config.yaml
model: "contrastive audio-text model"
dataset: "struck, bounced, scraped and rolled objects made by modal synthesis"
train_examples: 78125
n_mels: 64
hop_length: 160
input: "log_mel"
spec_augment: false
win_length: 512
tokenizer: "word"
vocab_size: 50
loss: "sigmoid"
embed_dim: 384
encoder_arch: "resmlp"
encoder_norm: "layernorm"
encoder_norm_position: "pre"
encoder_activation: "gelu"
encoder_mlp_ratio: 3
encoder_parallel_block: false
encoder_inner_norm: false
encoder_patch_size: [8, 16]
encoder_layers: 14
encoder_width: 160
text_encoder_causal: true
text_encoder_width: 320
text_encoder_layers: 7
text_encoder_norm: "layernorm"
text_encoder_norm_position: "pre"
text_encoder_activation: "relu"
text_encoder_mlp_ratio: 3
text_encoder_head_dim: 32
text_encoder_fused_qkv: true
text_encoder_bias: "all"
text_encoder_qk_norm: false
text_encoder_parallel_block: false
text_encoder_inner_norm: false
text_encoder_drop_path: 0.1
text_encoder_positions: "learned"
init: "trunc_normal_002"
residual_init: "zero_last"
optimizer: "normuon"
muon_scale: "original"
learning_rate: 0.019
momentum: 0.95
nesterov: true
orthogonalizer: "polar_express"
adamw_lr_other_params: 0.00082
max_grad_norm: 3.0
magnitude_pruning: 0.7
max_steps: 6400
batch_size: 256
epochs: 21.0
lr_schedule: "wsd"
decay_fraction: 0.3
final_lr_fraction: 0
warmup_steps: 120
weight_decay: 0.09
adamw_weight_decay_other_params: 0
Rows from block 2 of the audio encoder of a small contrastive audio-text model, named by matrix and row number. Rows with one number belong to one neuron. Each number is 500 + 25 x the weight over its row's rms, rounded and kept within 0 to 999. All counts start at 0. Numbers have three digits each.
Before each neuron's rows are labels from the 100 clips, of 14848, where the neuron reaches its highest value: "top examples" is what is common among them. Only what is clearly more common there than usual is listed. The data: struck, bounced, scraped and rolled objects made by modal synthesis. In brackets: how many of the 100.
# fc1: MLP up (encoder.blocks.2.mlp.fc1.weight, 480x160), inputs 0-159
# fc2: MLP down (encoder.blocks.2.mlp.fc2.weight, 160x480, transposed), outputs 0-159

top examples: medium (66); bar (32)
fc1.26:436543570500500498500455500500484500500506500500500500500500500474500547500500505500500500500500549500500522500500500462500500500488500500500544533500483500500500516500500500500500455500500450500599500500448510500539500456500500500541545508500500504500500500554500500492500500500500489500500480484500500500501440500424500524526416500500500500480500500500573520500500513500538513500500533515500500437441479500500500500500500500500547500500503500520545506500500500500452492488500424
fc2.26:476500500489528500500457436534495514500500566500506515500476489500500418481500532500500520406562500497533500500479448500486505500490474500536500500476500534500500500500500440500491500468525473500500500535500489500577482500500500509507500504499500513510500514500542484500500450512433500500500441500493500484522542500463500500517500500500500500484500500500499500500512500500500499535500500506462496500533500519492458500535506499496478500412542500500500507500500500500436500500448475

top examples: small (66); material: rubber (36)
fc1.23:500500500500500500550500500500500500500500500538500404500500500496539500500445500500477500495500500500496500484535500500500429500500500437519500500456506500500515500500500439500498500425500500533500500500462500554500541500463562524500500500500500497500497524523415466486507520500500482500500500500500500500500500500500500500500500500500500500500500538429500500500500519488500500500481500500627500468516500470467459500517461546500500500500500500493441500500500500500500500493500500
fc2.23:500510500470500500500500500500450484500500501500589500484500500438500457500564500597500476500477500433500500477500500500500500500500545500500500500500500500616447500540498501500417511500500500500547500539500500500521500500491494500500500458500497515456500500466500488500522500500502500500467500500500500500504500500500500549500500500464528500500500510500500590500500500500500500500507500500508500501500500500500500500500500500412500500499500500520500500500501500500437500500500500

top examples: reverberation (51); text has "room" (51); text has "reverberant" (51); bouncing (40)
fc1.58:500500500500464500500500469547500500500500463500606500500533500500500500500500500599500500500500500500438384500500500486500500479374500500440500500464500529509500500500515500500500500468500505500500500500491500500500500500503500500498500490500484500500500500469575509500563542529500500500562500471500500500500500438500500515483531500500516500500500500500500500498500500500500500500500500500500500500500500500500506500500502550500500500500500500500500500500458500500448500500500515
fc2.58:500500500500500500500515500500500467502500500549500500500500500500500500500500500405500500426465500500500500500500500519500502500561500500500500500515500500500500500500500500501500500500500474557500500500500500500500500500500500500500548500500500500500578500500500500500500500500500500500500500500535500500500500500500500500500435502500500500500500500459391543500551500526500545500500500500500500560493500494500457500500451377500500500575471500500589500500500500500482500500500500

top examples: large (76)
fc1.407:500441498465500474485500500499536441500501500500532547500452500541500500500477500500598500500500500500487500500518423500473500500500500500500500500500500500500500535500500500500500528500500500500500500500407578500500500500481500500500500500500500500562500559500500500500500500500571458500500500500500500507500500490417500500500500500500445481488500500500500500499500500500500556500529500428500500500500567500500500500500526456500500500537500541500500500500500500484500500500559500
fc2.407:500660529500500535500500540500500500500500491497500547500500500500539500560500500500374500542500500500500453558500568500500508500500500500500500501500500499500500500545500500500518500500500500500500500500514500500535482417548500500500500500500500500500500500500500500500500500500500500529500484500500500500500500500500500500500568500500500500514500500483500500500500500440456500500500500500500500500500500500477477500500420500500500500496500500534500485500500474500500500500472500

top examples: rolling (47); rubber-like damping (37)
fc1.309:542500519500515500480500500500500500500500500575479459500455519534500500500500514500500513500448500500530500500500500493500500500500457500581582483500451500500500448500500500491413500450500500500500500500500440500500500522500502500500457500452511471500500500612500500500500500500513500500500517500500542484500500500546500500500500500500496500500500500500500473501465525564500489500500500500500500500500500520500500500500500500500431500500500432450500500424500500500500500500500500
fc2.309:500500500500500434500500500500500588500500500500500500500490500500423519554500500487475500500500500500500497500504500500500500500500456500500500500500514500500500500531500500500500500500500500500473503518412500571500500500500500500500500500500500479500500500500500500500500500500500500634507500500530500500500500477500500500500522500434500517500521500427500500500501577500418500500500500519491500500500500500500500500500500500500500500500510613500500467500500500500500500500500558

top examples: square plate (31)
fc1.395:540500500500500500500500500570500500458514500500500520500500512500537500500500500586500500500500500500500500500500500500500477500500500500500557513500500522500500500500500531449469542500500507500500500438500500500500500500500500496500500500462500500475500500500500500500500529500500500500547500500500500500500386500515445500397505500500518525500528500473505469500467500508540539458500405500500506500500500500469500514473522481500482500559500500500500540500500500500500433433500500
fc2.395:500471465500497500500500486500417500500500457446500500495488508500500500500500524552500444500455500500500500500509500500500521511480535543485500500456449567500501500500500500500526500460500500463500500500460500500500444526500500500500500500500500529500535500500560546516506500500530500528500500534500500502500500500500500500500500585457500438499500498500500500500500500500500500500500500500500469500588500500500488500500500416500500451542500500500500524457500476500500500517589500

top examples: large (60); round plate (36)
fc1.63:500500500568500500501500500584546500470500500500416500500500518500500480430500500500567477522500465500502500500500500424522500500500500500500516502500500500500500500500500500500500500501518500500473500500500500500500500500530504500500500500500500500500500500500500500476500500500500441500500500500500582500500500500505500500500500616500500500500500500500500428500440500507500500485500493500500500583500419500500500500500456500500500500500500500502500569500500500500496500564500500
fc2.63:500500438500500500500500500450500500500500500500500500500435500500500500567500489616389500500500495500500500500500547540500450458500500500500548500468500500500500500536510547500500500500500500500500500500500446500500500510493500500500500444500500500500500500500500500500500500500500500500500500485500500560570500500500500500500461448500500500500500500500500500500517478500411500500499520500500500443500551500500500500506500500500599494500500500500487500500500500500500497495500513

top examples: large (73); clamped rod (40)
fc1.307:500500525500500500500500500500500500500500463500500527500500500500500500500500500500507500500500500504500500495540500436500531372500457500500500500500500500505500500500500513500477500500500500500579500500500500500500500500500500500500500500500450500500500558500500500500500497500500500498500500502500500500474500501500500500500500500500500425510500500500500500500500423500500465500500500582537500500500474518539500500587500468500500503488500500500505500452500500500362500500437468
fc2.307:500468500497500502529487424500500500468500500531500409500500500500500500500528500500500540526528580500524500433500500500500500520500500480500500467500500500500500500504478500500500541500500500500445500500523500500500500495500500483500500500535500469492530513500500500500438500622500503500500500500436500500500475595500500500457500500500467500500500500500500500500500479478500547500500500500479402500502500500500500500500500559500443500500500500500500500500500500500500500500500500

top examples: mains hum (33)
fc1.320:500586501571500500475500500500500559500500500500414500441500500521500500500500500537484500500579500500500422500500557500526500500500500500500456500500514500552500490500500500500500495500488446591500500500500554500500500500500500500500500500500480418500500500500500500500573533500500500500500500500523537500500500479500500469500500500508500500500593500500500500500500500500500500500500500500500530500500500500500500500500500500536509500500500500500500500500541471500500500475474441
fc2.320:562500500500500547491500500582500500448500500500500500455500500500500500543500500500458500500500500500500492500525500500486500500500576500500500500500500500500500531506500500577500500522500500500550503414500500610500500500500500500500500500516500500515500500486510510500500500500500500500500500500500500529435500500500454500500500500500542500500500500500500500500500500515500500500500500500500543500500500500474500500500500663500500500500500545461500500500500500500500500500500500

top examples: repeated hits (43)
fc1.431:515500500500420500500500504500500452500547500500500500500444556500501500500506500495500521500500500546500500500500500574500491407500500500477500500500585504500500500500461500500519509500478491500500544500589500500500474500500563486498500500445500581500489500500542500474500485500500500500500475500481485481500500500500500575506500500500500500500564500500500544500500500500500500500488500500500500500500501521500500500521500527500518494500500500500500500524394500497529500500500487
fc2.431:415500492500500500550522500500500500536500500500500500432500500500500500500498500500500527500546500500500408500500500500500500616500500500500511500500500500500500502500500500500500514541500500500500500500390500500500500463500500500500510502500500434500500492500423558541500476500504500500500500439500500500500481500500500500500466467500500500500500500500500500500500516500500500500500500500498500500500500500500534418446500444500500478500500500500500500500581500500500500500500500

top examples: bouncing (63); rubber-like damping (42)
fc1.409:541500500500393579500500504500500500540500500537500500544500500500500500500500504477500500500459476500476500500500380500498500500530459500500500500500534526500500500500500500500500532507500500500500500500541500485500507500500500500500518534480500500500436500421500500500500500500500500500571479500500500500500500510442500500500500500500500500494500500500531500500500500500414500500483500500427500518500500429434500500500500481549500500500491500500500500500500459500500500500500530
fc2.409:500435500500539500500463573500514534500457500500482500500500404500500500469500500500501500500500490500500500500500500500500500486500500500500500412500500384500500500500500500500487500500500500500500500500500500476500500500500500500500500500500500523500500500530511500522500500500500500500500459500500500500500487500556500500500500500500500500445490500500421500500500538500500500500507560500500500500500378588500500431500534500500526500500500500500500473500500500500500500500500500

top examples: mains hum (49)
fc1.274:500500489500434520500500500500500500500500500500500424500492500500500500500500500545415500500500500500500500500501475500523567500500500561500500500500500500500447500475500500500500493500579512500500500455469562500500500500500495500500500500500527489500520471500500500500500500337500500494500538538500512500496500500500500500500500500500500500531500500500500481467500519500500500500500500500397500500500500500546510500500477500505500500500471500500500499500500500561500500514500461
fc2.274:500500500500500487500474500506500500535500410500487500500500484500500500500500496500500500500500467500482500476500500477500500433500500504500474492500417525495500500500500500500500485500500488495500500467500500530524500500478500491500500485500500451561500500500436480481500546605500550468500500507500500500500500478500452500500500500500500500510500500500553438500500524500500500500500500530595500500581500487500500475500500533516589442500500500500500500500520500500500506500545500

top examples: large (70); membrane (48)
fc1.463:500560500476500500500574500500476474500500500443500500500514500500500557520500458500500500500500500500500504500500500500538500500500500500519500500561500550500500505500511500500500500500500500500500500539500500494516518486500500499500522493528464435505524500559453500500500500500500500500500500500458500500500500457590506500367441500495471500500500500500500496492500500551500500546500500500481500500500553500500500488463441484500500548541500477523500500496500487500500503556510529
fc2.463:500500471558500500515500500542466500500500500469500464500500500500474500500500486500500477500500500500500500555523516500500500468500500500500500500500500500500483500500500511485533500455510492500480520500500500539424500500570494500500500511500531500521500457500500473500567500585500505465480500500534500577484566500500514493536500500482500565500500500515500506500485500500500500537500500509531500515488393479500500500499399498500500500497500500494540454500464500527517524500500500

top examples: reverberation (69); text has "room" (69); text has "reverberant" (69); scraping (41)
fc1.258:500490500500500500500532500500500500500500500500568500453500500500500500496500500510489500500500520487500487416461500500500488500511500444500477500500500481500461500500500500503480577500500500500500500442500511500500500500500500500491500529457451500500474514451500515500524527567500500542500500500556500500500500500500500431500500500500500458500419490500564500500500500500500500500472589500500486500500500500500484500500538510500536374500498500500500500500500500500450500500500500
fc2.258:500500500471500500500500467500484500463501466500500553494500469526500500547500517500500500500491500500500500500492490553641500554504552466500500500471500502500500500493500538500500500500500500500500500500499500500500500565500500483500485500443500500500500500500487500500432500500374496530500474500500500500513500525535500566464500500500500503500410500482500500500480500500459500517523500463500500540510508508500500500500500476500519500500468472500500500490500500500500500500522522

top examples: repeated hits (52)
fc1.459:500500500500500500500535500438463500588500500500500500500500500500470477500522548500500500500500412500500500492538500500500500500500481500500500500533500500500500500459500500500500498500541387500500500560500455500500500505557500500513500500500500500500500500500481500500500500500500462500503500500424500500500501500500500500500500549500500511500500480495500500500500500512500457500500500500500500500500500476550500500500500500500406560500468500500495500500565608500477500500500500
fc2.459:500500500431500500500500500500500517405500500500500500500500460500500500500500500500500562500500573506500500533500500446500500500500500487500437500500500502500520500500500500499500500500500604500500500500500461500575500500500525520502500500500500500500500500498500517500500500500500566551500500500500480475500493450500500500500500586500605500468499500500507500500500500500500500500482462530499500500535449477500500500500500515504500500500500500500500431483447500500500540477500500

top examples: medium (63)
fc1.52:500453500505500500500531500516474500500500500604500500500500500439560500552500500500556534500457500500439508500500500500481533506465500500500500500416565500500485500500500500500472423500476518416500500500500500500500500500500500500486500500500500500497500524500500500486500500593500483503500506500510500456556500500454500500500500500500535466493500500500500500500500471523500508500500500528500500500500423442500493500500524500500500500487500500500482436500500488500500500500500500
fc2.52:450494500476542517481500500548500500500500500497534500500500500500512444500500464500512454500500500500560500500471500526490500427500423500518544500500500499494500500500500514500500469500472500516407500493500500467500571500500500502495500500500500492500500516538500500500500509500500500486500500513496499538519461500585544500531564500535505500500451500500500507549504500500500500513500500410459500532502451524500494500500500500476500500553500548500500500500500500500500500500500553

top examples: square plate (31)
fc1.243:500500500500483500500500500500500515500500500527505400500500500517500507500518500500500500500500504500562500500500515586556500500500500500500533534500500500500500498520500500500500500463500500471500551426500482500507500541453500500504500500502500500500500500500456500500500465572527500500500500508517501549500412420424500500461500500500500500500500500535500469500516500525500579534470500489500564500501500500499500549500492457500500500500500473500490500524500500500463500500500500
fc2.243:500498500500508500500592500500500499500500500500500500500500504532500500482543549500500500496500500500500449500530500415500500500430500500460500469500550433500500500513500526500500500500533499500500471500500500500483500500488529500408500500416500500453500500500500518500475551500500500500500538500500500500500500500535500500500500500500500500488500500500500544500500500500500500415500500538500500550570472500500479500500500500500500500500500500505500500500500491500500500500500385

top examples: small (61); bouncing (45)
fc1.49:487457572500500549500500498497560500500535500516488507505500500500500500500449500500500526500500500507479500500500500567500500500500500500500500554522500500500500500500500382500500490469478500516500518500456488500500510500550500500568500499500431500492553500516500500500500500500500500500439500508542439500523551500526455500500500500500500382549500500466500520518500501500500500500500528500500500500500500500500559495500460500500500500500500500500500500500500500520521500500510500
fc2.49:500500500500500500500500500563500500500500500500500488500488500500500501500500410500574544500500500500500500500422544500455500500500441500500500472500473478529496500500500487500500500500500500500505500500500464500500421500509500575458538500500468500459423500500500468500500500500512500500500500500498500500500500500464500503500500500500526500500500500500507504500500500500500572490500491500500500500500522500482500460500500500472447503564500473500500500500487514366500507500478500

top examples: square plate (33); string (30)
fc1.30:500500500500531500500500500519482500523500500500500500500459500500467500414500500544479500500477424500500541500500500549490500454500500500500500500500486500500449500495500500507480500500439500500534500500469500500500500500500500500500500486500508518500399548552500550586500530500500559500500500500500500500500487519531533500500500500500500500500548519500587500500500500500500417500500500457500500500500500500456500500500500500500500472466538518500500500427500500500500500500500474
fc2.30:500500500500500510500500483500500500483500500500500500468500500531523500582547500500500500500500550444500382500461500500500500565500500500473559500500500500500500560439500500473500500500500500500500500500500500510500500571500473500500461436500500500500500500500500500503500500500500500500500500500500498500533500500500576500498504500500500500518547500500500500500500499500500606500500500500500500500427500514500500507544500500500507500500500500455500500572474500500500467540500500

top examples: medium (83); one hit (44)
fc1.181:526500500500500500500589507500500500500436500500500500500500500500500500457607500500500513500500500500500500500492423494500506500500403500500500464500500500500512486500475500500447500472500491500500533500500500476500500500500485500500500500463500500500524500500500561500527494500500495500500530500500500500544500500500500500500500500490500500500530500528500451500500500500500500500420500500500533478500518468439500500517500500500500500583500500496381500500500512497500500542506530
fc2.181:500490500500500512500457500500360500500548539470500485582500500500500500500500500500500500500500500500500455527500500500500500493500500500500489500537500485500500540500500490500500507533500543530500558539500528500610500500478500504500500485500500500502500466500500500500500500500447500500495500500500409516500500500500500500500574500500521500512500455500500500500500500531500500500500500464500500500531500500525500500500546500500500527500500500500500500500500500576500500500498433

top examples: reverberation (88); text has "room" (88); text has "reverberant" (88); repeated hits (54)
fc1.452:500500429500500500583500500500500500487500500500506500500500500481474500500500432538494500500462499499500500500442500500500512568500500500500500500500437500500500500500542491500533571500500440500500531500454446512500493442500500500500500500500500500458560500500500532500519500500434500500531500500500561500500497500480500500500500500500500477557500500500464500433532500500500500500500500500500500500500500500500500500476500500593481475500500500500500500523500516500500500582465500
fc2.452:500599492500500500500500489500524541532500468501477473500500500500500500500577461500500500500500500467529482500500584500549500500500500500465494500500500499500500468500500488500465493500500611500510500500513500500534500429500454500500500500500490509500500493500544500500508500488500430500500500514489500500500520500500500500500500471508505500500500500500524500516500451535500500500500541551487500500500500500540495500500551500500382500444469500486500484500500500500500505500500500

top examples: square plate (30)
fc1.270:500471557500500501500500468467500500500500500500487550500441500500500500500500500500500500500500512500475439500500500526500511500500500456500500500500500433500500492500530500505500484500500500500576500500500500500500400500500500557500500500500509500500500512485500500500553567500500500500500494500500500432492402500500500500487500500500536500601464500500536549500500500500500442500500500442500500500500500481455500500500500439500506495500500542500500500500500500500500453499500500
fc2.270:504500531533494500500500545500483501500500500497561568500500500500500442500500500505518500617500500500500500500500500473500500500500500467530500500471425500500500462500485434500500498500500500468500500500500495504500500529500500465491500500500469500541500485500459500437500464500500500500500505483506427500595500500500506500440500500488500510500532456500500500478500500500500500458473500499500500488550508500500500500500467453500535446500472500500500500500500500500500497500580500

top examples: bouncing (59)
fc1.37:500500540474447408500500500496500500526447473500522500446500500597534500500500500524500500500500500493500500500547500500500500500500500500500535445500500500546472474500500500500500481500500500500474500500446500561450500500500556500500500564498517500500500500500500500492500500500500500500484582500500481500500500500500500540467500487594500435500500462500500500500500500500461500500500500500500500463500467500500500500500500485500573500500500500500500500500500500524500500448455492
fc2.37:485473500565534539456500500492394556510500500500500523572500500445469500500500537538500496500472500500496500500500500500500553481500500500500482500500500500529488500542500524500500521487500500513541501474500500471544500500479500500488500469500455500500500482462500500500500493503500442500582458500456500511500515500500500500500500532500500525500500521497500433500500500468500500500500508495500500548500500500500500500520434549504500446500451500452500500500500500500522500500568510

top examples: reverberation (54); text has "room" (54); text has "reverberant" (54)
fc1.289:491500500558500500500500500500500381500500500595500500533500445465452500500512500500500500500500459433470500558500489500456500500500500500500500492500501500500500470500500500509500500520500499500451483500495467500500500500544500500500500500397500500500500495500500531500500500500527500534495500500500500500593500475500500500500500422500500486449500500500500500500462500500500542500500500500500500500500500500500500443529500530500500500500500500500468528457500472500500537488500515
fc2.289:428500500511547500467500500500500569502500516461500500500529553501500500500500558500500500500500500500497431496500500500465519500584500500564500510500500471581491500493427461500501500500502500500500512500500500500500500500500500546500500500535500500500500500500500515500500452511500547601500500500494500500500500500500500500500500471500500500500514445500503500500500500500500500500500485493500500551500500500500500500382500500500500500500500549500500479500500508475500500522500454

top examples: bouncing (43)
fc1.466:500500500500543500500500500578500500472500515500500500500500500500474500500500500500500500509500500456474442615500500500500542500506533500500500494445475484480477500551488500500500500500500467469500500500518500529520462500434500500500500478506518500500500458494494526500500528500526500473500562500500570500426494514451500500530500500546500500500500500500500500568487500500500500500500500470500500499500470525500500500497500581500500500500424500500500534500500500500500500500500571
fc2.466:500500500442500500533500500426530500576489484500420500500552500555500561494500469500500424500475490510500500500486500500500461500500410500500492508500491500500500500500500500563524500500495524500490500457500500523538500500500500510500500500500500500500500500522500532500507522500493500527500500527500466500558518500500500500500500489500451507500547500500489485472500475500538477500500492500500500476444500500500445560500500438512500500512578530500500500518500500500500539502500500

top examples: square plate (42)
fc1.126:500500500500500500500526500500500500542500500500500500500500455514500458500509500500500458500500500556508500500500500500500500457500500500500500500500563500508500500500495500500500500500500522500500483500500464500500500500534500500439536500500500500500500456500500340500500500500500529500500500500500500500500500520500505500500500500576500500500500540500555500500500500512500500500500500500500500500381500447500500510500500500500441500500500438500500417540500472500463500500500500
fc2.126:500436526500558500500500500547500481477507500500500631500500500500500500462500519500500526500500500500503500500500500616500500500500500500500500500500500500500512500500500438500372500500500500500500536500500500500500500500500500476500500500500500531500500500500500616456500500500500490500500500500500500500502500500500500530500500408500500535500533533500500500500500500500500500500500500539500500500504500500500500500500500500500500500500500500500500500500500500500500518500452500

top examples: small (62); bar (31)
fc1.103:500500500500500500500500567500500423531500500500500500540486500500500500500500500500500487500500500500500500500518463500511500500529500500500500500391500488470500523500500500500500500402595500500478487500500500500527500500500500481500426500500500518446500500538500488500549500500500500500500506500500500500500500500500500500500500500441462500500504500500500500500500488500500500500500500500500500408500572500500500499500474468500594522500500500500500500500500500500500584500500524
fc2.103:500527528512500559499500500500500500459500536500500500500495503500514453472385500500500500500500500500500524500486539500500500500500500500435502444520500500535500500500500500467500500500506500500500500500500500500500500567500500532500500539492500500508500487500456563500500500500500500500500500500495500495500500500500500500529500511587526500500500422500500500500500480500500464479500500500419500500500526500500500492370512500500480500507500507531500497500499500484500423500500500

top examples: reverberation (98); text has "room" (98); text has "reverberant" (98); rolling (44)
fc1.352:500500441500500500548500500500500500500500488459500500500500500500500500500545500500500419500500491500539500500468500550487497536500500502500500500500500500500500500500500500500500500500566558500500508508494500506502500392414500484486535500500500500475572500500500500500570500454475500500500500563500500472500500459500500500525500500500500471500530500500464500500500548500500518500469573500500500500543500500559500482500479500565516500500483500500499496500498574500500500500500500
fc2.352:513608500500500500505500500500521524500541508466500500500500500500500543500500500489500500500447500500500500490500552500500500500534500500537500500572500500508481500556500465524500500500500535500500500500533480500462500468500500500500541459500500500500563466500500500454500500428457500493500498507500546475500500500500476500500529500500500444470467500518510552500500491500500500500527500500500500500500500500533500506508500427500500461410449429500500500500500500446492527510500500

top examples: repeated hits (70)
fc1.327:550500510500500525475500500500500493500475482500500500500523500500500519493500500500500500500503500510500463500500511500496500445500500586500500511500511500500500506500536445575500446500502500500500452500580494500493511500500411500555456500498500500500500500500466541500500509482476482574535472489500500461500480500500427500500497500500478500500500500500500467500500500438500500500500500467500574499500524500515500500501500500555500459434447533500500550500500500500500500500500506
fc2.327:556525482500500559476500500500495500493500520513455502538500500500500475522516500500468500500500500500500494484500500500500500454537500455500500500486500500510525500475500523435500498500501500484554592510500496537500500595457500500495500500500500500500500500434486522475506482496500500500500500500500488500500506574500523417500500500500514500560494495500500518500500510500500500500455514503518443501500428560505452498500500516535500500502500500500500500500477500525547500466555500

top examples: medium (87); pink noise (27)
fc1.142:550500500500500500500639500543519500500500515500500500596504500500500500500429500500500500500500500500500500500500469500500540570500500500500500448500500500500455500500499500500500500500500500511468500461500502500500500420500500500500472500500500500474500507500480547500500500500500500500500500579516500480500578500500560500500500524500500433500500500500500500500528543500500491506500500500500500500541500445500500500500500500500482507436500479468500500500500500464500500500500500
fc2.142:500500489500500474500425496462435500500500500500566500484500500500500500500500438500500500500493500500500407500423500470500500500500500470468544500500535500500500500500430500500500500500521500500500500500500500529500500515500500500500500415498500536458456500500491511500500500500500500500500500440493500500500500500500393500500500500500500500449500500500500500524500500475500500500500500500500500500500500500500500511500500500500500500500500500500500500500545475382439500500500531

top examples: rolling (45); plastic-like damping (35)
fc1.115:500451500501500531500500500500500440500504500500562500500489464500500420500500500500531500490476500500500500500502500462500500500500522500566500500500500500500478482480578500489500500500500433500562500500500500500500500497500500525500500500500475500483519500500500500449474500500500500500454500500500464500540431529500500500500500498500500500522506527500481500500500522500500500398500507535500458500500500500500497605500500500509500500478500500551500411500500500500491500500482561
fc2.115:473520500500500424507500500500500500500500500500500524500500500511500500500500525500500585500520500501533500504500454500335500500466500500500500500500552500459492570500500458500500521429500500500500509500504494500500500477500496465481500500500500495500500438500500500500476501500500469500500500500508500500500524500510500500500500500538500500500500500500496500500500500495500413500505490500500556449509500443500500500500500500500554500500504500460500500500515466442500500500500500

top examples: small (65); scraping (47); white noise (38)
fc1.403:500448482542514456500486500500500416476500500500500500500536500500500500500500556500500500500500512500500519500586500500506453500500500439498500500509500500500560500485442500500500500502500528500500484500500460482446500500500406500500500500423536500480500500506500500500487514500535435500535607500500589491500500500500500500456500500500500500500500500481500500500500500500500500500500547500500500500500500500500517497513500500500500500500500500500500508500553454528500500500500500
fc2.403:500500500500539500500500461535500571542500499500497537500500500473498479504532500512500500500500463444517515562500500500500540500500500500473500470500500500533500500500500500500500500500419500492500500500500497485500513500478500500500484500500500526500500458500500500514458500592500500500511450500500503500500500448477500558491500429500559515500500500500485532500500500500524530500452487512513552551521502500500467500500519500527492467500496553477567446468467501462500517482469448

top examples: large (63)
fc1.39:500523500534565500591500500500414500500500500500537500452500500500546500500500500500500500480500520500500500500500500500500500500500500500500500497500500500489500456500500500500500500500530500500500474513492500500525500557419500500500500501500500526500500462500500500500500477500500479500500520500500500500453500500500500489564380500500425500500500500500500500500500521500603500500500500500500500500574500500482500531482500500500462500500500500500500435461547503500500500500500504
fc2.39:447500500500500393468500500500500500500500503500500500536500500508500500500500589517416500500500500500500500500500500500500500500500500500500497500500500500500500500500500500567500485500500500500500408500500500500500500466500500500500500500500542500500500500485500500500500500500500500500500445500500500500500482500500500500500500500500504500500500500500500461500500500500520500500500500500505500500500500682500500418500500500500500500500532500500470495500540500487530500500500454

top examples: small (60); repeated hits (43)
fc1.152:500500500500500500500456500500500500512500500502500512500500500500500547500528500500500500534500500497500500500466520417500519500500500500521500500500500500500535480500500500503500460500553505500500500496500500463500428500500471519430500463500500500500500500500500500500459500500500552500500500500566443525500500500533500500500500500500509500500500421545500500500500500500539500500482508500500500500500571405500500482500500608516500500500500500422480500500500500536500434500477539
fc2.152:500500525500500498472479500500500464535500500500500502500500500500444494500452500530475491500500466520500500500545500532477500520500504535513500500487500500519500500500480460469509500500500552500500500500500500440534507473500489500504500514500500489500500500500500500449500500463500500500474439500500485500500480500608500490507544485500395477567500473500500573500522509497500517453445532500472500500500538465466500493500509500465500500467500500509457500454579500500500500500500500

top examples: reverberation (50); text has "room" (50); text has "reverberant" (50)
fc1.151:448500500500500500500500476500500500523500500500500587500500500539525500500491500500500500500577563500500500500500500500500500500602517500498500500500500500539500500500500571500500500500500525500500500500500472482500500446500474500531500500558500449513500416500479500496500501500500460478500455500500500500454500500437448525479434500500500500534500518500500500500500500563556500500500500500500500500500500500500500451482500500500500500500500500519500500500500463453500559500477540
fc2.151:500500500500500500424451500500500500521500500505490388500525418435500461500495545451500501500500485500500587500500500500500500500500500500500500500500500500500500508500500500500500500541500500500500500500500534500500500500500554500500500500500444500500500521500500500500521500459500463500500500500500500500500576500500500500443500500500504500500500500500500459543500500475466500500501500500500510500442482579511500500500500510500500500445412562502500500500500500500500500500500470

top examples: medium (69); repeated hits (41); thin (high-pass) (36)
fc1.446:500500528500478500515500500500500522510480439500495500500500483507500500500500500500500519500500500500500533500500580500500500455582500500458549492561500500428500500558500500500490500500550583500500500500500500500500500500503500500424544500414498500508439527500500500502500500500500411500500500549500500500500497500500500500500500485500500500500568500500500500500500472500500500500535500459471498490500452500483539500500500500465500426500500513500500500500516500500500500500500500
fc2.446:500500500500500500493500527500500523500500500412500500500496500500491500500500500550500542500500500451479500500547500500500500500463534500590441500500500500500500500532422538500500500500500457500500464500494500500500521500449500500500500500500500496500500500500500500500542516500500558500535500419484619500464500500500491500516541500493500500500500500514500500500500500548500500500500500500488500467500466500456500500500500500500589529456500500500500495445496500517500500500500527